config = dict(
    loss='l1',
    mlp_ratio=4,
    fused_qkv=True,
    bias='none',
    patch_size=[4, 4],
    momentum=0.85,
    warmup_steps=800,
    weight_decay=0.004,
)
Rows from block 7 of a small masked spectrogram model, named by matrix and row number. Rows with one number belong to one neuron. Each number is 128 + 32 x the weight over its row's rms, rounded and kept within 0 to 255. All counts start at 0. Numbers have three digits each.
After each neuron's rows are labels from the 100 clips, of 14976, where the neuron reaches its largest size: "responds to" is what is common among them. Only what is clearly more common there than usual is listed. The data: simulated sounds of rotating machines with and without faults. In brackets: how many of the 100, against the usual share in percent.
# gate: MLP gate (model.blocks.7.mlp.gate.weight, 768x192), inputs 96-191
# fc1: MLP up (model.blocks.7.mlp.fc1.weight, 768x192), inputs 96-191
# fc2: MLP down (model.blocks.7.mlp.fc2.weight, 192x768, transposed), outputs 96-191

gate.664:117089140149165120084096099138120143207180071085189151106114124141120093147125125159170132149148200162141156154157140153073097160111108062106176133182149160183116109137142082205115142165141131117131090074152119100165062109113117149147126095087169154122146142099083127106082110083095154145
fc1.664:142127148097161087149116121095103149192138147062158102140137097132135137172120122159108127135110162128126159139105152105088089088105086141099131130183130195169115126102156147184160107098094112155078182159138092154153147117111175155101073109076136102122115097147037136105101109133154145191
fc2.664:115093167106116152082096069111112112177086124134151091153134098157151106157103127133192083158170124090152173118119139113126112130155154109167085141173076137134139156159099168143116202164166128137152130153099148180141105108119108098151177109146090117109131107108143147092121148091167129109
responds to: speed: slow (81 vs 33.6); compressor (57 vs 12.3)

gate.289:108098094128137077133104132110135123132110101095149146082120167145102141139127160047148097123073112084119179094184053130182148141156118130167134137130172121140125131153108092132155133166146168088149091126106155109115083143083145053153127128130148112161072115120097133131159177101114110111
fc1.289:107060121122187138130138134055142087147070104081137123162161124111150145137110187179164144142112082103161198095111163119090143077109156170135109103087100085128112175126174111183101129183153056150104189111133143125145084129122101103107153117140075128175102122107110163078070075060191113082
fc2.289:159142227140106144129172138124114160152170145140160176127111130147120120106171103128080178156185168150142112137111161143091110128160099134108086133098105183071076143136106207115165132086160090127068122152120087105114171117150174175140115132152164170095159138108105131061147134190118083152
responds to: slowing down (60 vs 33.6); turbine (41 vs 12.8)

gate.407:160087095127115176125106152166094086100123137104156129155154124138133129159045180123149088097157103127121145120163177168116109090132173146156177125114127145175202181125089097099125139102061086126104096111155132107134151130042090104163079118186080185097055088116108150147112173085127108170
fc1.407:167100093179148167119087139082122121159141176165170156144086120121099148096106116087115062123097071126093182094137121154185147148162122092133112171133090177093139125140114116153164131144066153126206154077103197093155134093127065060133147122158115115124090133056128127091121083130153165147
fc2.407:095131094155064108135133134168089170100103074086119172127131103162159143172109162165179081098116134191160086137126152106119145111149163135122116100107191119106171125160124152116086086100097050105103108132189154103105156204082161131122132106092069215160091155093137138099134191128177119226
responds to: state: faulty (84 vs 55.1); speeding up (60 vs 33.6); squeal (54 vs 14.1)

gate.518:184153104154104136149134137136086202053122122163084150143150125092135107104146132117067122102140179126161083138140143148155128117158119166131092169084074092078167079115157147083114106156127162209143158173122150072152126191055132065111154124137151130092125136160113175131135071065168144106
fc1.518:037143139108135114136167126115154056177092127125146057116124143158120172126118165142074153133055155113158116134106167074146113107108150104156145148106136100185098174132145163171149051127109077085191141147157156167114079103142124144109146112074108182130066163112116128147132150141123160134
fc2.518:189122135116105152166082129136087160091127137141084122130143156063091098114141116045087160117179151136110110136154111185152100118136142143139122120147062155098151068115078111150150159121112194155172158136095118100159142132090145090156078117205180112124154067118130158091183102079119097156
responds to: gearbox (33 vs 12.3)

gate.158:065080104107141174194146150122125084126138161152191152103084166080121126140121161109118123143136109105117130124117139114143134154157153112152093119114106200128124109132152077163128091086141123148108090145176117105101139094115122127125134086099119069133185069148162144132206109127159144125
fc1.158:053166161085133139064189129111111116167111130091105102114098109172109105100145120107094165118107181124077101086151167147080166165108128154099136110149194102142125159148104156083109121114112117086104119101151170124126132167144126087079137128185133177127098142160167134154091135087123105143
fc2.158:184175172083111112168109104088138111050085141113108094151157097141194164154064132116145169094125101098128134146119114146088077056093125137119195162138172121158091131165130157140159126181140121120167163155086079122158117128134121143106128142142152180088138129109124145115060130099164120042
responds to: conveyor (99 vs 12.7); speed: slow (98 vs 33.6)

gate.579:123125118091114176119110109117158228086135166116091140123159137115129194078130146127131141159201112123133087104147146060111071099095132148102121217187122109121182114121113107158132100070140096141115125143120161186147125082113095087125139146088122093137141101105200129150131073133147137187
fc1.579:095104095085101138161142115109201171152139132143127166172147123118119142097094088129099160115127126227094155172122058142088098128129162171106143125134096105181103111150132121193074100106126139185154128065076127151068114072087102124153183140071168152147110133107134103098108148147140136128
fc2.579:121144128139175144107147127158135109125115136119172133090140161181133114141160112118087080179131143108105041066125151148133157106126120101188075123095174106116204122104145113128111165113142169102074147207112183131177133162093115128124077127135076139114131111087125110113151121138130087137
responds to: speed: slow (74 vs 33.6); bearing knock (46 vs 13.7); mains hum (30 vs 7.6)

gate.175:105137167138096146137115123147153124117150130081110079109191110139124122131079086047089116188122179141092098117123098127102140162150084143176195153111122140169118149145117160074154088163135126144094144144117150159117088170109151152168150067117162090092134098120143078125121097133143159080
fc1.175:152144122098158147044099097104123159162144113116102118105093110084087118110158163131126099104185149133160133198155206105112117170152132125070085119118161118111126134155161162174139077172122128116156099130078140143140166073197128101114110195126120103172087100122115085147159167081134119083
fc2.175:124076126160140147200128114137240083096110115091104059156141149150134104105124133071113079178109153154143162097108138147142093103116116152160180218094112126120130155125129142100138097147197165150131148130146120138072166128140158123160174072099151096106118121081152137085132113116092176163
responds to: reverberation (100 vs 35.7); text has "room" (100 vs 35.7); text has "reverberant" (100 vs 35.7); compressor (55 vs 12.3)

gate.552:108121109178126076188138065114118221103118098181167118106128089154134138109099146144155100127092101106196136146124151151120068149124126061114082121102135148113101127076120145127112140188068109173095088141157107201174106131090158118163097085095119180109109143122112147148075081111111058100
fc1.552:125154134079184173151111128092151054104097164126133111108093127141133154148194100155120120183142136158144163168128125125080100168072111107159152091161090116172107094167155111086137101103142095113092127192154147091169184137167120135104116121172131143103193118141101128169078172100149150128
fc2.552:166153155107163110121100164175092112103071120156084136075148119127119112141118151146104126080165110136142127075130104066096129116156125130120190106133156143138107159154169126191157151113125124103142155122137189102166135099121155117104120086180088095120177152123122161047157183152157139100
responds to: state: faulty (95 vs 55.1); squeal (87 vs 14.1)

gate.212:175135063163127108083136083111109126070150138112129102166103154238118181151085102169135114177134105118120119130067081135142081128146095127150129185094088103109133157091166145144138202157139153180139166115119095130145114122149091149205146118109093182139132042124102113169083127116195128059
fc1.212:131111119094154125087161180079177156119070101059087184196124218142137149142163121139097141118153112109133124118092121143108068122117161106115080142114153124070139144108114143089135141162088115111104112157119078079132146149126128040171134116169153133146115176139188122093140118170179094158
fc2.212:161148093130134162135059125126124151122140155100148073107140067107120137056077115167110124124166170180068132127124092124168206075185100101141148163126145122106128097104106079101161155150073120175112130111165146054092115095069142137119120124091178170156132150167107088149134121107134143103
responds to: reverberation (80 vs 35.7); text has "room" (80 vs 35.7); piston engine (56 vs 12.8)

gate.279:148136124099120149147130111095119152151116124234088214130073183182091149141131102119055099121109148144111091166154116088162133131166125138095116097129155043142134155156116101130140091094145128068171123091124091116121156140131137152171142121147127161109087162170085112186092111142102143156
fc1.279:119175145118132142191146149128106133176104134188124166122104182106132163152114118152045137133092086104096094153177159028146157149134111136082104093111178045180174163120119091172141084113163124049169110095127051112108091111083146164151145097151111162140109128141100173182088134149115118142
fc2.279:116094099107171118066143143113145173097171138074146105114164059056184128122119123166196127150137096137111170107098149142116161122125145113125130144098092204151110161137144126118128131146111116186019123130154121149191111112188183093095162145136101098118168133119135114096141121145135109048
responds to: slowing down (73 vs 33.6); gearbox (72 vs 12.3)

gate.390:156165146134170082140114108102107135162121099133083129171159134164108169128141170130149109199170162120049143140135145160098122151088166131156138099153119109139115158178130149104098113149089127140109106146108167149158077158114077071132111154100123150132179161122072093137148161105172150063
fc1.390:132129126104132077229151142082150061171170140148121172101074154088111142110167155122121124092099078112136152117137162073078176128155080138065143164116125126110135157123130131138118123147171136138117110120169134145156077196093163121115128150095117173132172131095071173169140106131119113079
fc2.390:094123138126110132103144153082145164120101109154140034126140113100099153134150161170126200150192147157147111103105105138119139137118191089133124066121175121105177130118107148073135121119051134131150122134157093089094099119188092124136146151158137236185132132131110118118182122135144107163
responds to: compressor (89 vs 12.3); speed: slow (86 vs 33.6)

gate.186:147171107101126123077146191183097113171136168165193115102123127112083078170133092125103050133077134071072194126149101158157164155092091100151128104141153155148110157122155091120127136145144127137149165206141145136184066133161080105155159133126069134152164061112130117134083114065173143103
fc1.186:130137122154114145148109113120162133100147116092150124145079132150143143160176076150200095105118143122111134129107143096067125135138149103049135144165159112102148056156119128186067113099130078093136106025103098138101150103123111097145179078151146145139135162138115135177140181111090153205
fc2.186:145134173101174124139106133118105124147130169146113026128111053119088143126044210162067113152152072152184126124143182071158079126182100121140122128087116142123175115138140147096147130089096118158126095099103167145057140100090145127127131160111155087112102191124163110089082187176103170175
responds to: reverberation (99 vs 35.7); text has "room" (99 vs 35.7); text has "reverberant" (99 vs 35.7); compressor (49 vs 12.3)

gate.435:115159116137144128168163166147125066136118093166142127115182101156112132181105132163147109110148111120154135082178196087125062139128192095171087190104133166185101144131195129087112131180080094106166066164097122166168098137147141071154100078124110134078135108131177148134089134104101123077
fc1.435:134086115191111096136171102123069121099124119195136200128084114146142110190103161151134091141120102118102121119210167126079106151078149119125176116167130198194156075150091146087075148100100107101115048149126140144139108129090103100141128130100071096087137192084159125166105060087149094135
fc2.435:149092098120131122131097151172152175135110115113126120166109184132109130059185092131089162106113190155163120093098120148109182140173136126073096150144106052072126215112132158182135095151138154139113189097160136126100126122159142140083123088125131173185133118129160120156142140194148126108
responds to: reverberation (70 vs 35.7); text has "room" (70 vs 35.7); text has "reverberant" (70 vs 35.7); speed: fast (61 vs 33.4)

gate.593:122112176132094149157132144143176118095128100139116139020090014081157131100176160086139114113137190140151128120118073151088216101094116131129139137209157108120108122144134124033129109157105128071111161116122173157131092107093119132129115157131132102163123127160170079013154146103135137140
fc1.593:094136111140162093070117079169099132128148149142127142185111109102113081153161159180127129157062044135113117103141105159154121163140104084113156180093098114105130164143170113193134072080103133152077120103130161142143173124222137176128078143116098151110116124137132175194102110091057134155
fc2.593:147106135111083147217129134108183123095137100118183141035156098085148160088134124115163132143103187131113134124127060123070130134080111136187129119224143126113154118094127127036098109163141140134070152136136150118101127112090118108099104142090121109107065122098179166053103099131162114132
responds to: speeding up (61 vs 33.6); turbine (52 vs 12.8)

gate.606:116106072146117133188121158117073171108124140121147111137096137088150124069178137135138094156109090094169125104141191140160137133146129096138103107135127117169166141064088122151087058161113071140032092126180083111090141109159141116125109089106149077095167093185092108158136100067112113144
fc1.606:101129139148128169182104154067122140092143099161151156180161127126094142071174098097166107100142113146132133108151132113145083146119099109169094122157049162189158061102083171105146126092140136136159196155177111117084129127137118170101118045080140115167103047191169147153111148097148112114
fc2.606:114125095105148088119126134148039113154125089117118069152109182121126142124097178154172137168161151116168138074137204112068123115171096155140107079107158100133153190124124107088098132139087152129121193122074159111154111093134152103169110210141097142159109194113086076133161137129132131117
responds to: compressor (75 vs 12.3); speed: slow (71 vs 33.6)

gate.75:101169070118148161167096136109158165133174147102159147187078121170158121169143113136166098131124124140151174126127144186163133098125178127169145143110161140095109105119155096104083172169068222145097123123106112122113099142181117095122116155104080140108169131125154077105114114080107146089
fc1.75:095105084083114143146085185172074092095087122145088111148157126075088147139131087143107134106156178159093132112138138115139121159140136097137080115103112143118160063100117077126157096074123090166142161148086141110143161116097188093172163079110132123124153129110077191125122154151135136129
fc2.75:091133097162157132204151144114161147111159080132103134133109138112146102176144152116161136097138102117142186172098120167143096185140201135118142158108139098105147167093143131108103158116105152153148145168111182119149108156190067085109085150145063105120144189144171069122077085059137088097
responds to: slowing down (63 vs 33.6); gearbox (46 vs 12.3)

gate.742:120118158111119124129107122175133126184173131142145133099159139101147147075053106089113078098162105140202191176111115083116146131165117093130149125141156182162091099127144167113105129210153137132158147158121080121150095136094192098085136112068168093118127178124158077120105141167139068062
fc1.742:102151180112169140093151145096155141123103107094123112112082100207146142199159155178143140135079112100108104143081151155116092094160101173149165058182115094109210114135165044168134117095120162130091115122133159133150135146139146162130136136093103147120130105162128094121084159159114153139
fc2.742:159087065117119185183103107152175183165157100106147062124175166107173132138122138105176131130119110138138137171122123107099114109132070130198099069121148161129136119105069062126118123169107143098132090160097119151134093115103144099150114102062094137166138075153085123168059100170084149197
responds to: reverberation (100 vs 35.7); text has "room" (100 vs 35.7); text has "reverberant" (100 vs 35.7); turbine (31 vs 12.8)

gate.342:099099132105163185088106132095167196153092173139108188152134137116140117094077143119155076147129122103156132218105127135149138118159144157085067148149144149088096136162098095077052152104119106126116110089153083151130123079128135098167092093123120177198069085128146087116182092139154121113
fc1.342:132096196116152140110150133145123161157161126169147128110192125184108148109179111104169077176126124143215136078117175122125086137131069127097060113146209185145173130136123128155120123090133112096176119123120130158126100140076114095129159139154178087135142105157108147141098099100102097130
fc2.342:164122091201154119063144190164225101147140114179150090079129122057079092150116114141135129121133123159114113169221095055121127135141102082101041151103055118129117164134102090152152158118097143129176114096111127131142153115159176095130104173066080192150132119136169119099121170098124106144
responds to: speed: slow (89 vs 33.6); compressor (70 vs 12.3)

gate.349:192110147135101182145133142165094135095085060135105143122116120097121113146110232133098158127144106155093114143131153091151068113130155137121077185081121089083127101120100093064133166072120110112137145160135085113103143150035109129150091106199177152149171173088115162112112122099144094088
fc1.349:135093133124091115172143138116083127167095100174100091145118145096094101103106176121065151128105127133112018175141093120136153100151076109095072197161121107127107056151065160166124105084156107088117097122145110101142144129114180107086159129081150083128109139079082151105096185165131107194
fc2.349:121134135093186116101141135121150155117127130177156209168127085132177181185116113217182088107092105117096101144167191082123121115117134119097136151196175113134114173149175118110120149149137102106085120103151112129070146146157123210097142154109099140089120123224164100131079104183146157118
responds to: slowing down (68 vs 33.6); electric motor (30 vs 12.1)

gate.382:148128100154159139169087146111097173181066175099170089125162164049124095075103132108160089120167138136230155112136146140126119101140189171151112141071169077110160138158155088113118127147118115100120109098112127071170116136154132139177135132137129130137164102169129131119148111145125132156
fc1.382:142184169176119132109115143114073075138147146101115028092143121110098114142109194133143142110152113130185118109111151137172118150147146098150163174159161066115166134116156114104164129096153124082173107099136121072143129179148125116081133188145141118100111159175096186119135077129107104171
fc2.382:108143129101124134093181097148205060101105087123110131137094123177133155122153091112108121169155149123043199138133113114136159084106071102097114126162088151150132121148108165176065138102143166116117147221149116153086142084109094142097125080127149192071132093137142089128110125048112119132
responds to: piston engine (36 vs 12.8)

gate.159:127132102134141105135176129163095134144203134143121124167135103138144115081149142159109135162107133112122132188148105082189123155093143134061070175107140162149141140112122108151124107161197139177122108188055150093141128087145158116143131094122083156116138141133178134124104142160162104073
fc1.159:170133126157103190074136141161112112166106147192152131118115140111071115144176074174117125152080138155151159132130200124115131137139106131152094113099163131122094096123153103078203123138212130148102203119118174108102150125131136171141133187104145119163060136162110133121147161125128079104
fc2.159:101152148139157081159173172113148226117129133111099162144207091203111129137167141108153084109078088124120124188161155155185141123096175147143149102164137145111138140134144094168111095156168140141159152118075171089145095134098128157161182114114142080109146102114165101147112134095133144086
responds to: gearbox (38 vs 12.3)

gate.294:132096175085129218106116120115134115156163130159139100159152185100091116158099146127098209100140136122109142144139134134130094133090135160150088114149157174169156159091175106122188119107129111145138123117144126134126104122131144130141077183182119096140124077120157127060103100134081134151
fc1.294:138103140065158139156117086166095136108162135151158060110150121137119137132101082103149122137127182135111179147067150075124172127136104084122100093199114076140104174087100192127070169148148156122129207142079119154139139075120092133108123126187108179152134152125108153137120142103159095143
fc2.294:146108154134142198124116133107143133149140134138157159106125155131109111173089143144105112121120098132130153115151127141142104104033094146118088038191100165147135119105148145166182136139107108156154065135129143084137077133110136167118129116140096025122144117113151164090116115178100160092
responds to: rattle (39 vs 13.6); grinding (32 vs 14.1)

gate.302:089145140124110091157140108094090126096078096098170156148192116141169107130131118123141164154172112108114145174185177155125136175179082100095073112120135105082081104104080168133108124091075062156175153171084134127159116135153114121114129113170144071147120147111142156128128058181156134098
fc1.302:152082104076093087111142143143124134164148117118155139162081164091112097213117141138108116084132099174128143151079137158175122107132115086150138139106090118169085169093117101147083125137112096142116095118133073148123165118174112100151088105075209201137137131126079112159136105156131160114
fc2.302:090158107116162146135148132112106140171102146140114182192161083131166157103123093129128157175115113129106124186150099139147136164186121166115078088120106140145099134173105184104066100060093142078148133114125103185118144084082074170128128199186111046109123159077051098113153121095165110097
responds to: piston engine (59 vs 12.8)

gate.88:131141120093174146168163170136122217200120160118123180147144123099104127093099119132099120115183169119109144066161132133123157142112124105083110158068174143136098172123123092127177110143078206174113143069114171128105105079118146149136091116073092144095160104168198182128085141175131164150
fc1.88:122067094159088177126079133159153168122111106069092152113160136095091129126150168121144097164125109162091130103115127148135127166134211105124103111168140107125127149129175123168141178102181141114147114155149157113132126091123120196097132129118146145137220145176091038153141156105175148120
fc2.88:124101096153100100105124125076131117100035138135195182160100111130115153168128129136134155145082164080095108195116139154127144107192181166101117130056112147182143132082176167108158130120088102088123117105129111160130168210153140096122119146133138154127108118083120047128148112139120103110
responds to: rattle (37 vs 13.6); bearing knock (32 vs 13.7)

gate.17:082217125173159153102132106081134138124123142143090065114163078112122147143085160156120146095074092151126091118167171126108088097107090123122137155134108132193095149213131158211101128194091135098132109158110167162123141130124116125103091145139131137079161166106112089080069128159104107143
fc1.17:144058126085078144094126085143137154162155174139132166099145116165111142155107131087176139204148106079090165121122077115135121136132156113177112144073109158123153141078136103129125136094097115129098132112130134084116138085123067096170167113136085178168084087112118174125202125080134093189
fc2.17:109192130159169153126115166114103120096101123142103032122174107100136151116136152175036138087079123141119075132133169111087102086149075132075114143108112142139128159198145172184124189206130132128145147181117180155123106114150191154071088155119158121087128145108124097136093146177143156125
responds to: conveyor (40 vs 12.7)

gate.256:065112178140107113191114101133070097144136110139084106081190104143107076213226135155134124111125122177095124094108202130115137175136128127108111154131099120172164120155133149158162127132074132138158100163089133135126033137099094185097131101181150128119137125114078120104075097114190080116
fc1.256:110161120136108117148177094092106158123090169140138115169154118164093177115147134139139091064157128127116139098139104135100114113135103160137130138106133154202159071071183114142165110123078096119106140124122144073134118127133046149097125118120098066126208125145090149181076098138180102083
fc2.256:130117150109113100233103143165062120112092088119118051107092161084102143105112127181122113146125124143160110121104157154085133164099150156182129153120126083088104161107117154120134136105082192165144128126070149128079122080159070118114097140132099143138133071136146180155063120135130131175
responds to: rattle (63 vs 13.6); conveyor (36 vs 12.7)

gate.733:105159142086171149093108120096189144080167149120161118116118128110130119122161133123111109129147204112089183167057058188131133061158101145138106143119139126143093099133114184087163145122105178143150129141150153134105090167137151142104108184167112164077137114147165109095121038110149133102
fc1.733:173122093105155097163092111138165107164098136116115089153086122153105125069062106117157199091127112145182120157104133171135117134107114107143142157143130178174116120137089102136195123144115129060164096105085115117128145089134118123089139093157190132100189157177075107133149199149087164101
fc2.733:079149148164135117135146153183125151145110140199192052124135085149210144161119135163099118165134163085072109156123140134098173146134125125104075111091139122132091156111116140127112141114147123190121159109170107147126087135161112162136103146069140116178117086118112100139077130087130133146
responds to: reverberation (79 vs 35.7); text has "room" (79 vs 35.7); text has "reverberant" (79 vs 35.7)

gate.447:153106067129095196144098128090102158142124130125183142161056135142210136110161083089076164071100103117120093129174121160132150149221102122133153129197149161132135161073117100151090138086145140044167118094132120135127109146144135113168105159107099131148153113165162127094134133203172141146
fc1.447:100164139164092077122123092118114174075084127118135165127132143140206100127101103067078109096122215159095125095126113106169119113192093140158113137098117122116151105126148120134123159128140133173113102113121078096225107119146182097132136101137117107133168070126094138109185062090113118119
fc2.447:151106124129186105109135097116147115113127127158154149137118087169132125132122099193139107094095076138146155134228191105134092127133115128103150085199132139167129153164146136081135166119115082105132093109169130136101141153140097150118164182114093157150115152156123086139090148173121129133
responds to: slowing down (62 vs 33.6); turbine (47 vs 12.8)

gate.272:164133117084134083158119148149150129255120092174152143168131141054072168140146142126139187165171088127118125159151106103141146125111110157128064175103115115143133094090048127081122162123133182145140098117114165119112170168089127074114143152118156129147119148048078152128146127171159091129
fc1.272:051082174143125147156141118140126096160136120142133154084169116117110157167125132098192126151134178138198131168108115125077170137067156111136166132091144125176097142114148121118113084158065114145122194137143179130091134111152087144132143194111146118120135174188109108196062138093136118128
fc2.272:219121119113177106166066093148128137042136126178106136113148128127087128121154148132083101143149096104105134113150092134159047118146098153155120139138044178106176093123080108090149141081134156196130152155169130106154103154065141121098101123201151175110088081122104134158203110157104095095
responds to: gearbox (47 vs 12.3)

gate.398:071066087106135144135140133140146153093102166104135155109147145104178086177111131130084140188126155118139089105112104140074089113085128104111116141167138090172129140116096132170109128098093120165108135115097138155159140126141111158191206103075133148204139110099096121117132148157184149176
fc1.398:074155151178184134092181132116137139129142107153152145108067142138109097152123129096172145194113133136112101107080086112098100132184165128117134117120131082160157128079121095153151088160145156133134101101131170125147175095110119148082111119187135085165110142141067153099099119105183113109
fc2.398:155139140122056102140107147122099102159107102119080083132133109147075133118058177160089146045167069132145185158160134153111128153111117121083169167138138206078091126218112136141143130157129113113131142157158082121093106105164173109128154135137175135084137096181133112144103131101097114100
responds to: conveyor (57 vs 12.7)

gate.217:183146173123122124097164155088120111204163126193145151164167148136082129100131120054132158089136125124189119202081094147075111075167124096171122169159102159123126096100119152144126171146110135126137145129128164088172171083133118139151130125081029164124196092094134084130136098132122129155
fc1.217:165104101109101152140107154171095121178142124116169139184096093058103135177060101134142160132170098101138109123117116174126160097155114140100150112083168137144129109086128065162180101150123110102144121084089160082094188115157123118125092123128103171098168130157056171110118112098109087146
fc2.217:089141151164124069143129128074087113129144126166134153168149109139110098084140185137114096069153157124138121167102069121075084137146089085214096094143088144099108121116099186173134118113121084160088131123161147165170097100120157151160166091136117148127115142120151098130129107170065183119
responds to: piston engine (45 vs 12.8); rattle (42 vs 13.6)

gate.122:192107169114152118140091124119136193131139126153089128157169179132166104115160136105205057102167077132168124096144096128122139113163157168118107094100104130097118124087123106116133063161169120200103122169166141094086125167109103211117089084086066179071142099123115138131112130143084117143
fc1.122:104126125098125141141090111116174082099127147105068146126078148102106148135090132124108247121154186054127152166139132104137107098109075143143086160139094137160096143138128143157096155111139118082168175137123154141128140148094125135114158147107144102116144140104140076139135123149156103161
fc2.122:138092151075145197072085098110173100110135121139179105138104160124134182164155117147105133183081163131159119160159154136152115087075114126101141130132144162099167194140100147161119131141210153107152105110138170080173100138071117139146095100109077093134123114123123135123094115164132138133
responds to: conveyor (38 vs 12.7)

gate.499:158107111170139130076082139057202124155156141121156100131121119158093150082144106142077177141159143034111153119107132079165182087067070104146067106120156126086103094099131185150172122111127153142142140106109146144125135088196076120146112107103110142124193113167141123102154147170131159168
fc1.499:156127146163127051131157058115145163149083138134131130129117133135145144159152176100044165125166138105141150123151180142069122128186103150123107066151158069111122155164070097119180099092137157146128157158157152151114139166119131143138112154143200153144157147112172162163159104177175121140
fc2.499:131109128117095177104098177095129151085138108152131140162174090153129161099107037156210106126090130134106153140114109081194140107088149114149111128167134158160121110102189159133074170170110162128122070118109107107122096156135133094131173144121068108101123129176142118099143159070138115118
responds to: gearbox (71 vs 12.3)

gate.505:171061101120133127129130131124088123140130163167155126179110139124160124123107182107123168098131083109124150123110098213126074082142132135145133127085111130095130100179138105126097107136100133033084098160058091110128204129115122101079139111146142145116158136198162100084083084145133109149
fc1.505:101140104110142122230113113146150120169115133090094139167136101089178144149111116205119124132119151119128114136143176148092131114148143147137085156135079151089150121103129115147115102156166148190134148144144137083116131117153132129101076113085141076128117189113129170102088145161104137111
fc2.505:099110153175101147143148123142120133069155177157130096114116141127160143113089155122128130113104079138065165089154118159123109119149121125180124094050128111147120126172187129144095162173111118053106134145134120160143122127162112115105145124190131160165152104108134104117145148095142142079
responds to: gearbox (89 vs 12.3); speed flutter (55 vs 14)

gate.676:166180104137080129109103192127116097161072112082131215122082081142094123072144135111070091096160159100052188183096129088163147104151108120103072108155156147043145046126114107090096154077181174113133143110140122118146115128098123086137137150176129123156157088126134149125134129150092109115
fc1.676:140081125153071093113082142109143199132150114111144103099085157161097105078157116085110081105062150160137155134133090178121132125123098110137182149142133115077129114135098130135172145187164150124132079107089129116154126093161122042146119134134112133151143112106103169152147119141064075161
fc2.676:113218113143144112151160132147118140084098180151127145111124121111195125159140128137136100131151099125145033164136127118152135159155152124120113133122121135130116119134143087152114129118075091169110131153121148190091147155128121209083121143129170049100090113144061118046083134165209209133
responds to: slowing down (64 vs 33.6); gearbox (59 vs 12.3)

gate.280:198087097083161134156186178130104123092132163133161110069200144087125119155075123132114133094149109122134168124153181121164077095122113156117146171100117140173150112163103146131164136087121151132108112139193098088123168098036159098102111090139145160149085119152174178084115137097142127113
fc1.280:185157098184119158195163158120136173126204158220138113082090139130130187089080078106160154097082104089175120111126104128125073156140131173148132151094102176117153078127137137127142144130087147109112134133139145096141083124131122116105151105099102091128118139098110135079183101139080093170
fc2.280:101124114090143138184153168154119073054138129120130156150151171098113099137067136106142099096145051142114060113165133192145118154153145099132157129155109084154124136152133100138141126111084091129169147172118155109123182137088145167070081150112137089089080171157181170127073132117161103122
responds to: speeding up (65 vs 33.6); speed flutter (34 vs 14)

gate.304:101121121095177157134149090125072198145106132165164031152116165114120141145108093130108117160165188170127212132107136131110119109133151121103076098180164158100087184107116176150175137137084170158093184088071131154150116116093130115123102093151139152162121183127194072115096187182189144169
fc1.304:084102148123124116078132161162143095047191151100131097179050125090080155130091100086110102143084126144081140192184137129135125129152152097128109109194167115185133169120183155167148159119083137115103131157067140151136129121081124121117102106182206097149132142100130072149134080118107104098
fc2.304:083147045181145102076146167147138094045115122143222111168087117107089099174107143135070149165108165121131176133122142139109149109174139123117130122155165152155119171132175151141143182112122153109103091130108125112148172055086127112116128182097201075154158112116131046125128138120137083123
responds to: piston engine (58 vs 12.8); rattle (32 vs 13.6)

gate.561:153138120139142133106179151105147126117100120175132103107153109137059088125082115137079170140140102123167149114105148092117106087078104146141145139136145091169118143157099118114103127151063125143142105143116141112109126190121132129089167167122105147199127105110145131082111073139126137149
fc1.561:070165118134114171105125158146169128151122120127171132121152171054054129170161093131105104107151193145125108158099115127085121142134100144111156143135132130069096155143163122132077112163025186112066142120116141097130157147122107176083150120171105083076082143184103173105061096156103100147
fc2.561:161105115124130110181105116095111133119158130074055148160084107117163157091105155117174135115115144120139104105108151130146171178157108103132111146082162146131155073163134131152189131133139101129126115158122110162164106107122128110167110126101140140091142102123159079193134133109151167132
responds to: conveyor (65 vs 12.7)

gate.642:101122118110140086127153123092157152149114177128151101074161157184179085154154077146111058148134102158108154158137128077093154100149093130173141090184174134151063090135155168111064153119215148180128179119094111141152128096173173121168078088124114120106107138147103105160158085114185098165
fc1.642:127147104167163138131131101127170098120163158141122128145077143080100066149153174149117140152119130133094100112101096169107118159152110178150099151066132191140127106127152091092154145096119077145158137135125111108063062160143162088199130093107166099102096149156087135098071163132127131111
fc2.642:144171116140186104166122132182118141090120108148127150151069143078145109171163093113126110107116113096139160097053075133103081152127101156138096091159141140181112174169098114149171139054139120165123198141141135156125069131179132112181093104118107167086120121125110154104157178125148090127
responds to: piston engine (100 vs 12.8); speed: slow (96 vs 33.6)

gate.626:122113134146107147100149137145066108156105115112127121090139116141131092138129151153165117096124088177146095123184098153082198184201124137050117176176160139016120101157157130131116124148157156110102105124125113128141109056143136102179139067159157138064168172146085057176161142174094091083
fc1.626:150162189104185110121120166144122077082176166104093097126073132078124134146130071140098115153145160109145121141173072063053165157137094114172150123121127085142103166146142149126157105150203080120173142092062111113111157181132176186106123171162115111135134171165162115173141067108172124155
fc2.626:144134125196089126117109073098173100164082152138198068124184124138151102119119155066117124142109120133135117104096214149157128087128158119197134090162105179183152099095115129117174079104143162159099118140170127053109084112157125113151144129078165097193083089099073095121112154142081169109
responds to: compressor (50 vs 12.3); rattle (37 vs 13.6)